From a checkpoint of a small image diffusion model.
Model: 2.33M parameters, 32-pixel images, patch size [2, 2], layers 8, width 128.
Rows from block 3 of a small image diffusion model, named by matrix and row number. Rows with one number belong to one neuron. Each number is 128 + 24 x the weight over its row's rms, rounded and kept within 0 to 255. All counts start at 0.
After each neuron's rows are labels from the 100 images, of 14848 (inputs lightly noised), where the neuron reaches its highest value: "top examples" is what is common among them; "peak on" is the class under the peak. Only what is clearly more common there than usual is listed. The data: analogue clock faces. In brackets: how many of the 100, against the usual share in percent.
# fc1: MLP up (model.blocks.3.mlp.fc1.weight, 256x128), inputs 0-127
# fc2: MLP down (model.blocks.3.mlp.fc2.weight, 128x256, transposed), outputs 0-127

fc1.233 [ 88 111 131 131 101 153 146 171 136 101 118 114 107 108  97 150 128 138 131 182 151 110 143 136 187 130 104 157 118 129 153 145  86 135 167 116 125 124 108 119 165 142 139  97  91 116 118 128  96 150 134 146 100 105 142 163 108 105 151  81 155 121 109  93 127 103 153 134  98 136 124 124 153 125 136 138 141 150 114 141  84 132 128 110 103 103 104 163  99 125 137 145 169 136 154  93 148 118 105 100 135 136 106 106  76 128 112 192 128 116 111 142 110 174  89 131 115 163 136 127 102  83 101 151 108 135 131 162]
fc2.233 [180 139  94 177 122 151 113 141 101 122 127 111 138 157 129  97 134 172 179  76 114 135 121 153 203 115 132 140 146 120 110 134 196  89 129 111 137 127 151 109 120 133 138 131 112 146 127 117 113 102 112 171 118 125 135 144 123  95 119 140 131  92  93 160 151 151 149 171 141 122 147 157 137 124 133 166 115 122 120 124 138 110 127 112 137 149 121 127 142 157 106 116 100  98 106  54 163 104  99 141 106 144 119 101 157  94 141  88 110  90 141 149 113 108 148 118 135 142 111 121 104 124 142 142  99 135 116 109]
top examples: dark face (70 vs 34.9); hour 12 (39 vs 8.4)
peak on: face (94 vs 40.1)

fc1.28 [114  94 144 139 104 173 119 114 136 103 140 126 109 127 101 132 163 100 136 142 126 171 159 109  64 155 105  93 140 133  71 157  91 138 102 130 148 100 168 153  83 124 120 106 130 108 139  94 131 131 138 160 148  66 114 115 161 130 128 123 112 120 112 118 119 144 163  69  89  92 108  96 155 107 140 121 110 111 136 159 143 133 120 105 145 134 113 152 128 139 143  94 139 129 126  95 152 128 146 160  90 157 108 170 123  98 136 142 121 173 102 162 117 112 128 104 111 156 150 128 144 114 153 114 146 130  96 131]
fc2.28 [160 149 122 150 108 113  83 122  90 134 134 130 137 133 140 129 111 103 145 121 142 169 108 133 101 132 147 132 141 109  86 102 169 156 127 121 152 114  95 108  74 134 121 141 136 151 135 107 123 142 115  97 151  85  98 143 170 136 121 139 110 107 113 133 112 107 114  57 109 108 115 164 141 106 134 125  88 144 109 100 129 161 104 141  78 121 147  93 175 140 112 136 136 118 106 108  90  88 180  93 143 107 116 120 136 104 183 121 109 121 176 164 110 155 148 154 137 146 122 129 145 132 144 111 167 133 144 106]
top examples: hour 10 (36 vs 8.5); hour 11 (28 vs 8.2)
peak on: hour hand (54 vs 0.7)

fc1.151 [137 148  77 153 120 123 149 117 116 120 132 163 137 118 109 126 102 120 158 177 115 148 137 173 115 115 125 139 159 121 136 125 106 145 121 130 147 154 127 135  79 131 130 150 109 162 160 147 136 135 122 116 175 101 144 100 124 165 131 146 152 165 158 138  97 150  94 146 137 124 153 122 110 135 119 156 128 175 151 109 174 138 146 139 129 132 158 122 151 151 186 121 120 146 182  92 107  44  91  88 106 122 141  94 161 121 141 168 115 149 112 111 142 122 131 148 139 144 162 138 162 135 127 157 121 151 118 103]
fc2.151 [118 127 112 124 153 164 164 138 117 175 151 155 140 102 142 164  87 129 125 150 173 108 129 130 149 148 133 137 139 126 133 173 111 107 138 164  98 134  75 130 133 135 142 124 125 100 129 127 142 148 119 143 132 118 140 167  95 127 140 107 138 151 108 121 124  95 117 156  89 145 115 159 113 141 112  90  91 134 138 125 172 140 114 128 120 126  77 145 162 161 170 149 159 169 123  82 110 192  83  92 162 160 115 114 108 141 170 144 132 108 115 140 132  93 163 131 124 127 176 120 135 160 143 142 127 136 130 161]
top examples: dark face (81 vs 34.9); minute hand past 3 (46 vs 8.5); minutes: 15 to 19 (46 vs 8.5); minute hand past 9 (27 vs 8.6)
peak on: minute hand (54 vs 1)

fc1.220 [120 119 119 158 127 110  89 142 129 133 167 125 145 152 123 122  91 110 124 190 116 118 106  91 133 145 119 158  96 135 134 117 114 132 138 142 133 138 121 134  99 152 133  96 110 116 113 140 129  94 151 142 144 111  98 126 148 158 149 121 103 157 135  79 138 121 115 151 123 149 112 120 135 143 134 145 134 180 100 134  97 103 121 136 105 177 183 102 104  83 143  89 141  92 174 155 118 161 134 119 142 158 110 138  97  84 105 144 105  94 113  91 137 108 119 146 116 145 117  77 157  99 119 112  93 147 165  72]
fc2.220 [140 104 117 145 146 163 154 135 142 114 124 109 102 128 155 125 129  80 151  92 106 167 138 108 136  85 141 132 118 182 146 111 112  86 139 109 124 131 123 158 127 103 147 141 129 149 160 133 131 108 112 123 149 104 143 105 111 122 124 152 137 144  94  88 125 126 213  94 140 130 158  93 123 133 152 139 156 104  89 107 141  94 139 169 113 133 116 135  83 165 159 152 137 119  92 142 128 150 170 136 112  85 170 104 165  97 136 137 119 162 152 115 100 158 128  74 122 131 107 107 123 140 130 121 114 138 154 108]
top examples: square case (89 vs 29.8)
peak on: case (30 vs 10)

fc1.152 [ 90  91  90 134  96 129 121 119 105 124 126 140 116 128 137 162 112 108 137 133 154 114 169 149  92 138 162 134 134 125 111 128 116 127 140 129 171  98 165 115 190 104  94 139 130  97 147  68 149 127 108 141 132 104 140 122 146 109 149 156 109  95 128  77 131 137 186 132 179 113 116 108 139 135 173 141 121 109 121 128 104 169 138 139 166 126 130 137 114 136 127 175 148  98 137 109 139  96 102 130 179 106 145 167 135 166 102  96 140 119  88 137 132 100 103 136 103  81 114 115 117 124 111 161 146 127 139 146]
fc2.152 [121 122 155 101  92 122 126 127 146  88 130 126 147 118 117 169 158 138 114 107 144  76 121 170 110 135 151 150 134  97 124 129 146 124 117 110 123 154 106 117 145 137 134  62 138 151 141 173 110 140 166 140 154 103 131  86 157 161 130 118 132 120 135 109 130 107 113 128 130 158 168 172 123 119 145 138 168  76 140 132 116 132 144 139 110 146 155  80 118 114 145 115 101 127 128  71  97 120 117  94 119 146 148  82 114 145 146 137 153 133 139 152  93 143 135  86 118 136 197 131 123 112 102  73  94 119 145 119]
top examples: numerals (52 vs 25.2)
peak on: face (81 vs 40.1)

fc1.116 [131 135  86  98 134  98 102 131 124 128 134 167 120 121 143 145  79 153 122  88 195 125 109 141 103 109 105 160 157 134 126  91 135  99 118 130 135 148 113 152 151 136 142 105 171 126 134 124 158 152 139 152 152 135 183 108 159 102 144 148 125  99 127 175 127 127 111 130 162 101 112 109 149 106 157 145 146 164  87 113 149 163 156 179 126 118 128 116 159 135 142  71 120 177  84 153 137 142 115 159 129 101 127 104 163 103 113 127 122 115 119 137 141 118 164 146 122 162 105 153 132 132 128  79 106 129 120 135]
fc2.116 [108 132 139  98 130 130 142 153 154  75 103 138 176 117  85 123 177 129 111 142  50 139 165 144 147 140 147 123 115 143 162 102 139 107 124 142 124 142 152 152 116  87 176 115 132 162 136 132 130 133 103 123 169 139 107  87 130 136 120 151 128 128  88 162 132 121 144  97 113 114 161 125 139 157 168  98 157 116 180 110 119 123 152  85 144 130 116 142 109 126 116 162 121 131 154 160 108 134 117 128 141 187 114 125  87 122 147 142 143  93 141 124 109 130  86 100 106 149 124  96  98  97 128 117 122 111 134  98]
top examples: dark face (60 vs 34.9)
peak on: case (56 vs 10)

fc1.21 [110 145 106 124 125  87 135  79 142 119  99 151 129 145 137 143 106 137 136 160  84 127 116 137 144 121  98 158 130 116 112 140  86 160 124 105 145 122 105 109 103 150 141  99  98 116 114  85 158 128  86 119 137 129 149 101  97 135 110 175 156 117 101 120 125 134 147 134 139 119 144  95 116 124 138 134 124  80 100 132 120 125  97 156 138 118 103 186 118 136 124 129 121  54 138 114 121  86 126  71  97 124  85 142 175 122 108 113 162 139 146 141 175 141 115 147 159 134 153 106 136  95 182 152 104 114 140 127]
fc2.21 [ 88 124 122  87 135 168 123  95  94  96 173 149 101 169 116 165 148 148 131 131 157  91 119  92 139 104 106 154 134 128 110 150 130 148 112 115 124 137 165 156 133 150 134 151 125  99  98 132 145 114 182 146 141 144 155 126  91 143 165 119 140 135 118 116 112 131 131 110  81 154 102 154 122 107 134 155 122 102 162 104 162 146 115 134 145 134 156 104 123 128 175 130 119  71 116 111  88 144 109 161 170 132 121 123  72 123 112 140 161 133 136 170 134  89 128 123 127 164 163 119 133 156 118 131  85 128  94 133]
top examples: second hand (85 vs 39.7)
peak on: second hand (29 vs 0.1); minute hand (28 vs 1)

fc1.24 [113 123 162 126 174 126  97 136 133 115 113 114 135 146 105  92  77 129 114 116 137 103 114 155  72 140 120 143 108 132 133 114 117 149 106 166 119 101 159 114 150 135 118  91 119 121 152 109  99  85 148  94 173  72 139 122 125 122 119  92 120  98  76 108 117 154 151 141 130 169 164 155 139 153 169 161 145 132 100 155 135 166 134 125 102 140 145  92 138  98 162 151 141 124 173 122 128 127  98 141 131 101 126 118 120 143 165 114 137 157  96 159  71 127 138 144 141  91 148 142 113 111 136 110 165 150 111 134]
fc2.24 [133 118 119 128 140 124 103 124 148  85 169 129 141  91  99 116 171 149 123  63 107  99 118 116  95  84 112 152  89 123 154 166 153 159 133 119  93 135 122 123  97 155 145 166 127 137 164 149 133 108 129 129 103 105 172 169 102 134 142 141 104 168 172  96 126 110 139 192 132 175 123 125 139 117 137 150 111 151 144 120 137  97 112 153 198 133  86  91 132 150 118 116 118 109 104 145 141 119 145  97 116 145 153 102 130 116 113 147 152 109 128 158 127 109 104  99 142 121 118 122 130 159 142 139 129 144 147 134]
top examples: square case (97 vs 29.8)
peak on: backdrop (97 vs 48)

fc1.86 [115 137  99  72 158 139 125 121 138 152 119 137 150  87 167 104 175 130 158 125  67 122 113 112 130 108 106 121 102 153 130 137 136 114 126 129 137 114 157 140 171 124 163 121 111 142 147 119 102 149 107 100 151 143  85 118 126 118 190 149 137 103 140 146 115 141 137 103  79  54 143 131 130 145 177 105 119 156 116 160 117 137 101 108 155 126 123 155 129 141 117  99 127 146 106 125  81 131 139 133 160 127 117 129  98 113 175 132 157 101 107 160 109 162 111 112 152 134 165 128 159 115 142 113 107 110 162  99]
fc2.86 [135 135 131 157 166 137 115 217 131 170 158 146 134 122 137 124 120 121 100 145 127 137 138 121 127 153 112  90 162 152 109 125 110 105 111  95 119 119 143 115 135 125 150  90 140 109  98 108 120 174 121 138 100 133 123  97 137  99  90 144 139 132 124 178 131 150 123 102 154  62 128 104 132 129 166 137 143 139 106 130 166 123 108 139 102 130 115 105 147 145  82 115 153 141 136 122  95 148 172 119 108 150 118  97 108 103 136 101 109 120 133 151 153 191 130 171 127 140 120 119 111 153 146 172  82 152 154 130]
top examples: dark face (91 vs 34.9); hour 1 (25 vs 8.3)
peak on: face (81 vs 40.1)

fc1.180 [135 133 126 117 117  85 105  91 133 139 159 132 133 131 130 124 143 145 115 152 135 136 155 121 108 107 136 106 114 137 138 156 176 155 153 124 175 169 134  95 129 146  87  95 136 180 136 118 152 119 143  79 150 153 110 114 109 159 133 112 174 121 123 152 105 130  88 132 139 183 107 127 159 145 154 121 129  79 177 152 123 136 108 153  88 114 110 112 141 121 145 150 176  86 117 140 131  98  99 119 138 109 137 100 160 165 117 172 185 126 109 136 145 127 129 124 135 105 160 133 120 120 104 115 142 110 183 140]
fc2.180 [110 170 131 139 116 130 127 179 138 116 137 137 117 114 126 139 126 122 103 154 129 121 121 130 118 153 110 140 129 155 136 122  75 126 104 136 120 127 130 142  88 123 108 144 114 140 137 108 126 135 136 209 135 149  79  96 158 124 117 145 148 127 125 169 124 118 149 122 183 141 117 148 170  92 143 125 113  94 118  78 114 109 108 127 178 116 142 160 127 120 122 161 145 107 108 163 129  81 107 129 109 158 128 124 111 101 105 109 176 114 131 176 101 118 157 153 106 185  89 122 117 154 148 137 173 106  99 108]
top examples: numerals (67 vs 25.2)
peak on: face (99 vs 40.1)

fc1.61 [181 136 126 141 123 132 160 134 152 141 136 171 122 117 119 141 100 130 145 118 119 158 121 118 132 114 141 152 138 132 128 118 146 152  99 115 124 131 115 149  59 116 167 157 131 170 175 147 154  63 112 122 135  93 130 134 186 130 100 127 130 153 148 116 153 116 167 114 157 176 145 110 128 115 109 171  86 118 141 118 179 123  87 140 127  93 152 147 123  94 118 120 108 166  99  90 139 118 110  83 120 136 132 101 132 112 145 126 114 153 131 124 155 124 128 128 168 147 125 137 157 176 103 149  88 153 127 137]
fc2.61 [124 123 102 115 119 127 119 125 158 147 153 133 143 120 105 128 159 134 154 164 164 123 147 144 120 106 119 151 122 122 161 114 105 154  78  95 102 155 155  95  75 146 127 143 133 138 109 121 155 152 122 122 111 121 122 124 139 142 142  88 106 112 122 124 131 123  22 143 142 125 134 127 143 106 122 153 112  99 125 122  99 132  82 124 121  93 143  81  78 130 167 103 168 136 158 112 130  95 124 157 152  98 132 141 107 121 143 149 177 165 128 148 158 177 131 124  92 143 106 109 129 126 153 161 154 124 121 105]
top examples: dark face (60 vs 34.9)
peak on: backdrop (77 vs 48)

fc1.85 [138 129 120 170 154  80 133 121 138 154 103 174 121 161 131 114 127 123 157 132  85  95 101 116 156 123 120 118 139 103 119 104 141 124 118 107 102  71 102 136 149 157 163 133 110 142 163 121 129  99 109 142  84 158 150 135  95 135 128 146 132 160 130 151 129 103 133 124  84 177 168 139 118 107 109 103 148  68 181  86 100 140 118 101 115 151 103 138 101  99 156 145 109 140 125 106 114 128 115 100 123 106 127 150 161 111 136  94  99 106 114 107 109 119 129 118 176 152 182 103 127 152 118 135 137 152 111 140]
fc2.85 [148 156 160  94 108 120 131 135 103 126 104 142  80  81 104 163 170 140 113 120 141 136 127 115 136 161 134 156 138 108 104 156 130  83 100 113 157 139 122 123 140 150 122 108 130  90 148 105 106 145 166 165 131 175 129 104 109 125 135 160 111 101 125 195 124 128 132 123  87 127 123 189 153  96 131 112 147 175 140 154 107 135 119 105 137 114 142 123 110 134  49 131 117 133 110 147  69 121 143 103 165 117  94 139 101 159 127 142 138 104 137 161 139 149 136 158 123 139 137 120 131 132 133 101 151 114 124 157]
top examples: dots (53 vs 25.1)
peak on: face (96 vs 40.1)

fc1.221 [123  76 158 128 135 163 104 118 105 123 128 152 122 131 110 159 125 197 173 115 131 121 170 161 168 117 136 114 142 109 133 139  96 137 119 122 124 161 108 163 140 130 134 163 148 122  87 151 135 155 141 145  63  93 119 114  92 179 169 112 151 170 117 140 156 135 105 158 115 147 146 108 137  80 165 114 118 127 135  97  96 131 131 156 122 133 122 110 133 150 115 147 130 117 113 111 127 149 168  95  68 123 161 134 141 130 135 162 137 139 123 135 153 143 100 162 128 153 113 101 123 137 153 152  98 148 149 105]
fc2.221 [129 136 132 166 153 125  97 104 130 123 121 141 165 128 150 104 143 193 137 142 123 156  97 109 147 129 109 123 154 106 117 101 159 152 148 110 113 128 142 109  86 164 114 123 125 123 102 124 117  97 154 137  55 134 117 113 118 112 110 113 136 124 111 143 150 153 123 177 111 122 102 195 109 108 159 150  78 115 109 140 150 125 118 119 131 135 143 117 116 120 120 135 146 102 109  76 136 108 170 144 184 170 138 100 142 101 116  67 100 126 166 164 111 130 133 109 116 130 126 115  95 140 164 127  94 143 118 127]
top examples: second hand (98 vs 39.7); dark face (78 vs 34.9)
peak on: face (87 vs 40.1)

fc1.214 [119 156  94 167  85 114 103 176 119 134 158 117 114 136 108  91  58  90  99 134 135 102  32 128  97 125 125 119 105 123 130 145 140 138 113 152 149 182 144 125 149 108 116 151 150 117 142 138 109 147 120 120  92 115  93 129 132 123  98  94 117 113 125 112 139 131  95 121 131 113 147  97 124 125 144 143 141 168 154 100 149  92 130 124 115 136 132 116 126 124 125 123 115 120  98 121 129 143 124 165 152 111 141 125  77 139 128 130 107 103 133 127 137 144 102  93 106 121 118  80  89 154  78  79 126 116 100 133]
fc2.214 [119  97 131 103 106 120 124  84 136 125  94 106 165 125 127 170 155  94  96 131 101 125  35 171 120 123 177 145 120 122 109 107 130 153 125 104 132 140 109 145 158 108  80  73 140 115 128 113 140 101 111  99  88 114 133 121 124 130 143 107 119 142 113  94 140 147 165 144 148 142 118 172 129 136 141 121 180 154  90 145 130 149 165 121 129 120 133  87 135 122 145 140 149 150 121 103 142 111 107  93 152 166 138 108 180 115 106 124 125 130 129 123 116 130  86 135 130 111 134 151  88 108 113 115  98 145 159 137]
top examples: square case (65 vs 29.8)
peak on: case (26 vs 10)

fc1.119 [ 91 128 126 154 145 122 103 131 126 127  88 132 120 124 140 168 113 132  98 137 119 168 105 122 126 103 129 148 134 100 130  86 107 151 112 182 144 128 118 112  81 121 124 118 135 114 175 135 170 133  78 104 152 127 102 120 113 134 150 110 108 149 124 175 165 123 147 131 135 105 129 132 110 120  85 144 109  94 124 161 148 117 123 118 152  91 113 139 144 176 113 102 116 130 179  92 130  86 109  83 136 127 126 104 149 143 154 122 106 135  91 158 153  94 116 127 112 152 102 114 138 117 141 173  55  86 132 128]
fc2.119 [131 130 100 141 107 108 136 134 115 120 146 135 166 170 149 132 111 141  88 143 142 161 111 125 113 118  94 164  94 130 125  88 127 196 127 105 101 117 139 111 106 130 103 100 107 153 148 133 102  99 113 146 156 127 123 149 119 156  95 143 178 132 109 180 111  88 106 100 183 136 144 137 110 169 116 134 138 144 140 108 114 136  90 149 136 137 114 130 121 199 165 148 145  89 118 105 121 118  72 163 114  92 151 127  96 131 129 134  83 146 111 129 106 123 165 110 128 132 168 139 109 135 131 129 135 141 128  94]
top examples: minute hand past 1 (72 vs 8.5); minutes: 5 to 9 (72 vs 8.5)
peak on: minute hand (60 vs 1)

fc1.18 [159 108 107 131 122 190 107 100 154 167 130 109 126 106 110  86 190 141 128 131 120 137 150 106 166 118 122 120 108 139 130 102 141  84 130 149 119 129 164 158 111 164 139 164 133 110  92 120 117 124 135 116 159 137 167 144 147 104 115 123  80  98 143 112 163  95 139 129 125 143 116 126 126 154 124 108 161 139 129 135 153 166 106 140 100 142 136 113 127 162 131 151 141  96 164 113 102 136 163 153 127 112 123 170 135 174 160 169  86 113 150 109 152 145 131 105 154  85  97 113  84 127 136  98  95  97 128 140]
fc2.18 [121 113  91 120 158 112  91 134 169 113 129 120 116 126 132  97 139 133 117 155 129 149 152 130 129 121 110 128 128 170 181 136 138 110 177 156 132 142 154 131 146  77 166 123  76 119 104 112 119  99 142 107 169 145 160 112 159 128 146  98 134 154 182 131 136 125 164 103 125  95 132  99 132  92 105 103 156 115 135 155 128 150 163 122 121 116 175 172 125 111 153 171 115 119 144 151 136 135 108 129 147 160 178 135 121 183 137 153 106 162 115 161 129 157 108 119 118 142 157 112 135  86 157 132 102 135 126 155]
top examples: square case (91 vs 29.8)
peak on: case (44 vs 10)

fc1.25 [171  81 107 138 102 162 137 125 144 147 133 157 144 108 154 156 124 139 100 134 150 113 124 100 109 107 145 111  81 184 122 139 125 155 116  96 122  95 114 120  96 114 130  99 142 150 144  91 117 124 135 150  98  98 108 157 118 148 125 119 115 103 133 154 182 116 169 132 117  95 109 144 125 130 149 145 143 100 148 167 151 133 119 103  97 137 112 154 113 115  79 139 106 125 132  73 137 103 175 134 119 109 117 108  89 121 135 103 104 170 118 138 104 150 150 100 132 152  95  69 155 111 113  99 156 138 168 114]
fc2.25 [129 125 144 166 131 115 138 136 147 132 153 134 112 117 146 138 141 144  69 124  99 122 134 118 122 187 138 131  84 153 137 124 137 163 125  87 117 140 146 148 132 158 149 135 158 136 135 141 107 118 130 131 106  94 122 142 122 100 107 110 132 153 149 186 126 105 119 177 166  82 159 100 138 135 173 134 172 122 100  99 144  92 109 187 142 124 112  68 118 106 167 127 153 149 123 109 142  94 170 110 127 172 170 136 152 150 124 113 140 142 116 151 104 146  99 128 121 129 154 112 130 133 115 142 170 119 132 174]
top examples: hour 10 (37 vs 8.5)
peak on: hour hand (39 vs 0.7); minute hand (31 vs 1)

fc1.64 [138 137  74 115  91 167 114 132 134 123  96 127 110 164 147 147 156  95 109  82 158 128 182 115 149 123 132 128 152 142 132 118 108 152 142 125 102 140 147 149 113 150 134 143 105 116 136 174 125 180 115 144 105  93 139 113 137  95 126 118 128 154 127 131 113 152 172 128 145 116 119 114  92 119 101 116 119 125  93 113 153 121  93 161 142 167  89 122 112 139 147 151  69 181 133  92 141  84 132 108 142 121  87 100 101 119 165 135 103 129 113 143 126 117 152 106 158 137 107 124 122  82 108 170 101 132 152  96]
fc2.64 [136 130 168  96 142  98 212 155 155 132 162 156 137 135 136 128 165 112 176 115 129 163 115 149 152 135 159 126 137 155 164  92 139 113 147 138 140 120 146  97 152 133 122 131 123 138 143 152 143 133 118 153 160 119 128 112 129 124 138 130 128 123 132 140 126 120 108 157 145 157 113 191 131 127 123 133 134 100 188 153 144 101 157 164 132 112 113 126 133  70 113 123 106 184 100 153 129 113 113  88 103 113 112 132 140  87 124  82 115  94 151 133 102  87 136 161 106 127 117 123  85 102 136 107 127 117 142  92]
top examples: dark face (75 vs 34.9); hour 5 (47 vs 8.3); hour 6 (27 vs 8.1)
peak on: hour hand (61 vs 0.7)

fc1.14 [100 129 143 108  71 121 121 184 163 154 132 111 109  73 137 146 127 133 135 145 105 161 151 144 126 146 148 147 116 134 102 110 104 118 149 129 145 177 126 132 144 141 167 152 159 123 113 178 115  85  73 136 118 127 109  99 168 128 110 115 138 134 133 113 138 114 102 145 138 119 146 124 132 105 119 167 131 203 139 147 154 149 147 154 116 116 102 124 126  98 133 108 132 135 125 120  68 147 118 132 105 159 127 131 100  94 114  86 150 131 149 113 125 119 159 167 117 150 128 143 134 150 114 179  79 162 111 113]
fc2.14 [154 113 131 153 161 168 144  88 132 108 129 162 159 135 102 118 136 129 168 121 121 121  90 126 118 126 120 154 114 123 118 144 122  97 142 106 117 131 135 167 163 115 131 112 103 131 123 160 144 128 140 146 139 102 147  79 167  92 121 130 180 154 113 118 133 105 164 115 119 122 173  87  96  59 142 109 133 160 126 159 133 129 131 161 134 124 163 112  99 125 106 115 115 140 125 137  84 107  93  96 149  85 152 135 152 123 122 178 137 134 131 107 170 158 138  69 118 136 151 127  97 124 130  69 104 113 137 127]
top examples: minute hand past 1 (40 vs 8.5); minutes: 5 to 9 (40 vs 8.5)
peak on: face (84 vs 40.1)

fc1.121 [118 142 137 139  95  88  97  81 119 142 156 123 163 170 115 139 120  95 152 125 114 108 109 132 148  95 160 119 117 144 154 140 142 156 150  99 117  79 142  97 160 128 129  92 139 143 102  92  81 139 122 148 119 109  98 115 125 173 127 115 101 178 172 166 105 126 125 135 115 104 165 133 155 122 149  99 137 165 174 139 117 150  66 107  77 120 157 128 114 133 131 139 141 111 112 133 107 116 148 144 132 115 113 152 134 110 126 135 157 138 103 107 111 130  96 136 138 117 151 114 194 127 117  74 148 136 131 135]
fc2.121 [137 131 152 126 110 128 118 133 175 101 103 174 165 117 136 143 213 115 136 117 128 129 149 102 156 153 115 118 125 148 127 133  98  92 121 140 148 131 149 111 101 152 150 131 137 190 156 143 144 140 150 122  99 120 135 144 177 127 148 131 102  93  95 171 140 132  92 121 117 143 136 157 117  91 103 108 122 165 145 144 153 119  80 123  97 110 138 125  94 130 147 159 147 131 179 134  97 155 116 136 102 147 127 166 174 147 123 163 173 166 123 114 114 131 142 118 113 120 108 110 125  95 129 162 124 148  98 145]
top examples: square case (100 vs 29.8); dark face (77 vs 34.9)
peak on: case (77 vs 10)

fc1.66 [155  94 111  98 119 119 138 111 152 114 154  89 156 162 133 151 124 121 155 131  87 148 168 155 129 171 138 119 129 165 130 153 102 103 168 127 161  94 102 128 143 130 118 138 133 104 164 172 101 116 129 152  93  80 141 147 167 143 174 117 166 140 124 109 115 129 118 119 118 164 150 145 108 112 146 134 165 124 123 110  92 122  99 117 116 164 110 123 133 105 153 184 135  78 109 106 126 113 118 129 141 129 149 120 127 135 119 105 154 135  74 140 101  78 150 109 104 110 129 132 123  93 159 129 152 164  82 111]
fc2.66 [122 138 118 162 166 137 140 117 117 104 151 174 107  94 134 143  79 136 150 143 116 129 137 101 147 136 120 150 131 102 125 159 141 128 154 121 106 151 185 136 136 142 161 141 102 159 156 179 141 159 140 108 166  98 136 108 141 116 135 119 126 105 125 178 183 100 130 173 124 100 167 113 146 115  84 145 149 156 123 131 136 129 100 191 113 114 184 135 120  99 130 119 141 146 119 145 102 110 128 143 149 134 101 125 163 109 121  92 151 126  83 104 132 115 110 146  89 125 132 122  98 128 113  90 174 110 126 112]
top examples: dots (68 vs 25.1)
peak on: face (100 vs 40.1)

fc1.133 [126 126 127 173 136 140 150 136  99 122 142 149 129 117 115 120 109 125 107 168  84 117 102 181 144 128  98 154 130  88  82 137 148 123  94  76 120 113 112 122  99  68 110 139 140 196 144 120 121 140 112  73 148 166 116 153 150 151 116 138  92 165  98 127 159 115 129 122 117 102 135 115 141 131 134 126 104 150 125 137  92 130 114  98  80 163 113 158  99 101 135 119 133  94 108 146  77 169 153 127 139  95 110 135 103 122 121 116 119  88 142 104 133 109 146 127 147  90 141 123 176 128 133 145 142 121 143 124]
fc2.133 [168 147 140 119  99  90 124 137  93 134 113 163 126 138 121 100 107 144  75 129 183 139 140 100  84 113 114 128 111 115  89 157 146 127  77 114 135 133 176 105 138 172 144 109 153 116 120 130 122 136 149 155 114 148  96 158 153 118 120 104 127  98 123 149  75 136 106 148 136 141  97 166 128 129 129 151  90 142 136 117 137 155 146 124 155 150 124 129 155  69  65 143 144 118 136 149  88 111 130 129 161 161  62 125  95 123 140 119 118 133  90 152 131 113 146 161 132 123 103 141 117 134 120 101 146 106 142 131]
top examples: square case (73 vs 29.8); dark face (62 vs 34.9)
peak on: backdrop (100 vs 48)

fc1.83 [156 134 158 156 135 143 142 169 107 118 154 155 116 118 147  74 154 136 130 107 127 127  93 166 131 114 146 175 151 159 148 116 131 150 129 130  87 152 130 153  92 118 119 129 125 145 174 136 157 112 122 127 115 161 104 142 126 157 120 158 103 146  95 166 131 125 179  96 127 139  83 130 125 127 111 119 128 109 136 188 153 121 104 106 117 147 136 132 125 103 123 161 142 169 169 136 161 124 104 100 125 145 113 158 112  66 118 135 140  96 130 142 142  91 136 129 152 129 104 138 159 186 175 142  86 118 138 134]
fc2.83 [127 161 125 157 155 131 135 120 120  81 138 134 124 120 103 184 149 124 100 140 101 143 123 119  69 121 147 141 149 124 140 124 146 136  96  84 136 133 123 132 136 166 125 141 151 118 170 126 132 172 104 163 121 154  82 130 145 131 142 139 132  98 122 133 165 109 142 106 124  64  84 133  80 115 130 111 125 154 122  96  86 159 130 174 134 103 176 134 123 156 157  95 111 151 127 101 165 117  80 154 156 153 133 139 125 112 108  85 111 109 137 120 142 119 123 138  76 151 130 119  97 142 132 137 106 144  90 117]
top examples: dark face (80 vs 34.9); four ticks (72 vs 24.7)
peak on: face (81 vs 40.1)